{"encoder_arch": "repvgg", "model": "image captioner", "dataset": "larger renderings of crowded toy scenes", "train_examples": 90422, "image_size": 64, "crop_scale_min": 1, "horizontal_flip": false, "translate": 0.06, "rotation_deg": 5, "tokenizer": "word", "vocab_size": 62, "encoder_norm": "layernorm", "encoder_activation": "relu", "encoder_depths": [2, 3, 3], "encoder_kernel_size": 3, "encoder_stem": "single", "encoder_widths": [64, 112, 192], "fusion": "cross_attention", "label_smoothing": 0.05, "decoder_width": 256, "decoder_layers": 6, "decoder_norm": "rmsnorm", "decoder_norm_position": "pre", "decoder_activation": "squared_relu", "decoder_mlp_ratio": 2, "decoder_head_dim": 64, "decoder_fused_qkv": false, "decoder_bias": "qkv", "decoder_qk_norm": true, "decoder_parallel_block": false, "decoder_inner_norm": false, "decoder_drop_path": 0.1, "decoder_positions": "rope", "decoder_cross_attention_every": 2, "decoder_tie_embeddings": false, "init": "xavier_uniform", "residual_init": "none", "optimizer": "muon", "muon_scale": "original", "lr": 0.011, "momentum": 0.95, "nesterov": true, "orthogonalizer": "polar_express", "adamw_lr_other_params": 0.00077, "grad_clip": 0.5, "steps": 12600, "batch_size": 128, "epochs": 17.8, "lr_schedule": "step", "warmup_steps": 250, "weight_decay": 0.0, "adamw_weight_decay_other_params": 0.05}
Rows from block 3 of the image encoder of a small image captioner, named by matrix and row number. Rows with one number belong to one channel. Each number is 128 + 24 x the weight over its row's rms, rounded and kept within 0 to 255. All counts start at 0. Numbers have three digits each.
After each channel's rows are labels from the 100 images, of 14976, where the channel reaches its highest value: "strongest on" is what is common among them; "peak at" is the part of the image that holds the peak. Only what is clearly more common there than usual is listed. The data: larger renderings of crowded toy scenes. In brackets: how many of the 100.
# c3: 3x3 conv (encoder.blocks.3.c3.weight, 112x112x3x3, each kernel summed), inputs 0-111
# c1: pointwise conv (encoder.blocks.3.c1.weight, 112x112x1x1), inputs 0-111

c3.40:105125101135172108120156149168108109114109125107155116140156159112120125119136137150121131089140131083216130107138142159034147147139127125125093108099194122116135148097120137136115101074119124108110131094164107124118125132109119145108092080132090117133152110162117132115131126143138097129118125119127122132134145165117107153120121126125
c1.40:119128111130115117118125135128132122106119122105119128125151126122161142149144140137133136092153138047176139132135158129021134116144115137148135149066160143129102131097138124104110094102113115108137138128129092116124131126114121119145089144137217179136140102138113131151144123122124144134126146116127104124134093174107093105130131145137
strongest on: pine (46)
peak at: top right (34); top centre (30)

c3.11:164103109140144173144176125127096032124121140111163114138131162146128131113126134120135147105161110134095135153169139114087119121114135106109113142135109145100138151105126114149121132143149142123158165155145137138153174116103131091099102114107074087108115166135107147123109129127137147118175120140095146141113136082122156149078146137136
c1.11:152136096153134168142137112086132010083155144135108125125160115115122133136119105136116114125188122141137140135090133170131134147139144127133111139152150121106104149114110132170123104145130151125172096106117142148114117098165108131135137121111091100125137181134116119108151094162145158113124115112115162164123104124123130138109165145115
strongest on: flower (50)
peak at: centre (41)

c3.71:142136149123173123111118128119120135126126158154129130098131141139143138082122135119119132154131129148119122117122132116122128142092159147121142101146116133151111107136138152154135111142120204150153140120086138166000143123141152154139100179118119160115147141113126139128110106173121129119160149120136137122145162123104127131129133153162
c1.71:136108153157135133104103149155132129122113128145132139118139135131119107130138096108066097131132149134120129038073127141107120124198132126170107151131118142168141134129142133095123090169113125142149130130081155145066129152110149117127088142138116113083135162123106121139135097116145081123155106153122084129145141104147155143137132138108
strongest on: grey object (62)
peak at: middle left (29)

c3.1:128096120138136140140126128146116139127185140113164158135124141123122146172145090136130132143137150106123143130123151122082174158161123124123087116109137111124139117173138175129069123133140160094169105131109135111135151172131111121128093104142109120181142093123140114069080097092134150152118149132144079124136077125109116142094103113138
c1.1:099036123086143124112127117111145173140162150100146143116129127130142160171151133173124123114123131137116115118088138114167173125126144125136162094125110118126154163145130165100095154101164170107135092121124157132159138152123137139141146124090130148164130110184143158091088104143135121118100134152162123120136106133140107136135098125146
strongest on: ladder (39)
peak at: centre (36)

c3.2:121125028100118114131120109123179136084099087149148117077141100120134107117117155111145103102142116136147062133137146119142134090116139168129133128129099119121135161177106150120134128102133142141100129132103162111133154094122128111104143152160109135155135182133139135124100137131131134155138096166168104152113131156148112147099137126144
c1.2:121130031111094140141143152136113130154155092121132145108126123125119112172165090113145127122120156164195134090115150108113139136119149118133156113133122178075162114120144109125154123151148108111096101100114142147148140171111129126144100141141122095172135124130133100106131147093140156155144070090125118112137144127135124140151125118109
strongest on: yellow object (72)
peak at: middle right (33); centre (32)

c3.17:172140123174161110110145142157137098139154120133095046091141123105129152150078098124127140108130134110123142122166118118118145136146083127132096116130128121144144149115145140129129096184116124123104123158155150081101145118123144119115144111154175111075169166119109123148153153122103148108164072138124135116127131140125175115142112154116
c1.17:131134137105180165130130208138143101130128099164155044124137082143115140124108154119150111140108144128162099173104138104150135101171146153132101153127158144127128120091162094124103164127094137117099091150103134111164112109108121105133141148123160121115136118146131149096149146130134159105115102155165143110131121129141122127103127132160
strongest on: snowman (39)
peak at: centre (41)

c3.56:110127117135115116144089124041125127118132113145149170164126114121129144118132124117132117116119132092138104137116148141148129122173146097121116125092157129144146125114045156119127150125126176154116160099140141135117137095131101161081078123135123135128153159165151132129148166131119124132154128140115118136140062130140084126178154110096
c1.56:151156103122149122125133124111124138082111138157132164117133158182109148132125113126120119130152121102147112130125122164123141125155076118124160115115159125100105118107002158137094158148111110152126132121147135143131156163106152099149132139132140141108125144147144103114132143114106131128169144098119116152120112153090155130079103146166
strongest on: trophy (37); barrel (32)
peak at: top centre (33)

c3.43:149139149152157119138147145127125147139113162104131181120129176151157140133162152155123114120148131151127143133139092145117097118061127126113114118158076097121132118077108138142099141150120120124168112120119144163117113160123117103156104151121156100177123121114135089131110135128128099119120114163145119093145207090116081131135123118078
c1.43:168121159132187155161089136107089116133153127129147174121130134135138119113147163104143121121134134133097114126150107128124118125035131158184120125118155137082138141157131076116090161150135101137151104120139155126129103102099118129121165138145128131118080098120107136117103151150129115143114120122117124102129128119156108116163095100185
strongest on: white object (60); snowman (40)
peak at: centre (42)

c3.44:143162148124155130195100124123151120124113178124149140143130130132102129122144140125103088155150110131122081138100111094135115110084014147136148123148109159126102138128122175139117119149173162110119131112076145099133130114121146150155125160120123135126111108133113153104133102148154071121150136136122140121144164110125106126123113127127
c1.44:129134120176133111211099152107134121119123219116156134116139129130132124117114125108240150138136066124135078162136109134098124096097096124138152181128116124141152130117120131116115109144143140151105120131097136121121117143124131119130110134143123111137126113125128126134123141126135099102136110133129076124151156096131133138125123121126
strongest on: pink object (92); snowman (30); its colour: pink (26)
peak at: middle left (28)

c3.78:111119137139142115125115105162133125121154106105166119124121145100121161161133135124134123129164136126133128116126160127116156166082131153129150133131130115126160104087144119127112119076145102105126159116181139077105125139122127132119018101153089106152138144194143172102123162167145134101098108133133130132117113112144115139112124154120
c1.78:082158130130115147134129138124122129122179104143119097140095129148110169123123154116145116132107132114111118151134181148153145145140123125138190128111168108098102100097163159103145128114123136135154131166146084140098138113119092136133031142155097138138124137163140137124178137147115133130110132092135120128108117195151140141148124131153
strongest on: pine (33)
peak at: middle left (50); top left (29)

c3.7:161122171113151165105048137173132125128088150100144130132145159161121106145087135132096061163167126143138163090075124108106095126104059152118125100152104137099122131101125111131124130158127128145148078115106152146135153123105143114150109159147110130158118100125156127117155131145114133147156124124130130119111149110128121134135123121119
c1.7:152132162147155105097126116146122094126086111142130131143135150121141102197040119124095107154154115142141127033063118176127102108106073145124119151139140146101153126153109121116112142120137120149145136118113114130142166133151129147114123130151118125127110132129117135142130130139095142135136140121127059138119127109142136145139131142137
strongest on: flower (31)
peak at: centre (35); middle right (32)

c3.6:109157087132140115043138114107103126148099168156125126156107206157139156126133155133107088163097119095122127104118141098110098132147104085140130092142108104156088097120141126114109151136115139134125137120139165117118133122115156157140148170141129143133132093158135110138125133143122136127100137094137131115148126179146142127174134180112
c1.6:166161156137105128021148113182144132120101133077137139134108093117116134174140109131124133122111121120145157134116172103103148153141168165162124117125100127119143152093096108146104137136130116110161156115132111118128147131117106136153112143136129120121141127096136107148141134103122120125093150179097123136171132161165136140165132128086
strongest on: table (30)
peak at: centre (36); middle left (35)

c3.76:124193109128133128138152130151170164108097104113136166124118149126131189167112113118153140124126141105125137141134094107100156106137123100137120136118122133112121120094126122090111133163160135137124120174132099094133136111126161038151093137155107120147119094078114140135119149148119148104136088152110138134157139096121136141096100166170
c1.76:112094095124139144105120107105157152170156091143091132123141149086142173130130154112148130127106116111102139136142115108153113133127122115140109152095081125161105105125124089146117150136153126163127102126123136086119138106155160045121192097154100131147126098126126188131161133149112136114142107127116127154137132115129136071166108111137
strongest on: table (69); chair (32)
peak at: centre (41)

c3.79:159116148136139102119168105098085125110123125145128121116162148155141113119124141104130137100120118142143132119152078154137109153159142081147077120109172144099129141092141105118148093163111096139115167119126142137133121165127182118148108048078075109103146120111131100112145160113126104144116103143127127138128124110130146168134112140173
c1.79:146123130129144167137113125124088123171096124137101136130143138131141118145146142142149132138121122156130140119131113160103126140148131096119107116151149129118093146157143189075126117131122116132152164159142107155138142069096127084144104029091101089170103107131148096139116147148136113131110109085124146159123122157130130115139119116178
strongest on: snowman (37); bottle (35)
peak at: bottom centre (36)

c3.57:145143170132138145141122116104118128116146105129129122128141105087102129119134108086132116110151147113099140126141132150142122166142157129126110126127161134132151113109151062108137069157131147115173126117153089079138149148104121096093138122133154125132135155183143182136097138157120140129222143093119123129131120141108157123122129088166
c1.57:121110131115149133133140134113104121123154159112131142123210119131114104113139151111130109139150148127144158148138125172141107175098120137139134071124167156140109184109132067148138113139123143114121147110162069128139140149094124099100111160140118103162094162113121123112120124158103111122186143116119143127136136143133193109126126117169
strongest on: white object (58); mushroom (32)
peak at: middle left (82)

c3.84:109113134100156145191106114119160094116120139093136142127125117133106156084133142109026137152140111144111132145103143134118112102093164143135135145126122076136111132117121137129139127125127122116123172152106135093061122121160136133128125157127129119130026123117119109120140114137142094116142150138155116149159121149149137135134131124117
c1.84:145127126156107146181116142123161099134120139102126127122133147133132130108156118125034165124126132142128133149102126130130140090106156132144144135129127173145107130123124140137126116117141117156128147166108137134014124142129132143106125112126130118130044143133106122129125117122163110090151138124123088138158135126122141121150077096115
strongest on: purple object (89); its colour: purple (25)
peak at: middle left (33)

c3.39:135145149125129133159095144123183145140112150156125106144118122074125143132092084123113104102081135094123109112139096033136129104106096149147135104116158152152159164112111148163147075168133138138095118142128134101107161136120124145143122137141133140121116156110154177097118139121131091115127134134154140138118127105148148075153114143121
c1.39:162119128150115154142145158144149100086099104140114171136132113119091122131144136088151084127126152120099107132130127058110124146172124128127138206115135122143128137096111175139114128163120117109095099143117118098129092095153102121099111112169118126094112106139162123106142161128149101124127104104113140134165117159142142172158175136124
strongest on: flower (42); hammer (29)
peak at: centre (34)

c3.102:148106131134139130087120124144114103127082108146156138131126137158096141134175127122152198140118079133125071128089133136119133097083066120102110157124101087126103112149126131138142132141125176129143078137125139111145176107142136121149124155133137146145124107110073155136138109151075127136150143143129149115088149105143127119128100169136
c1.102:141125158151136103097186141145119070135111132132105148122142151134113118171151117127151185132142043126115064142106115131125147129103112128094113158137146086116151107123152136111113114158147145116150102112141133115161186121123115127119133126141134132113125139134088146132130146137101096150164130138122153143041141127151134116140111129126
strongest on: flower (35)
peak at: middle right (29)

c3.14:156148122135105136141143082136138129104130068083154110116127103085139158147135171157168152101152123155098147122129160145125151130188126154135162131117116120134158154140121111128103150115133136116138103093142098119109114120121122167091176094111131123108145163100122075109142112108164125137086105189109165125134137161139104120121149128121
c1.14:138138132128154174116122085130141161104136017119104117169125143101136152136116117121150127121159110101114099135126120162090137115179122121098147116102145124135139140168079126167129192081109134109144090119132169113127124147086143142091127117107153159157140121119108152129119122136128148124114134107133124106111141157106136129148114124122
strongest on: ladder (66)
peak at: middle right (38)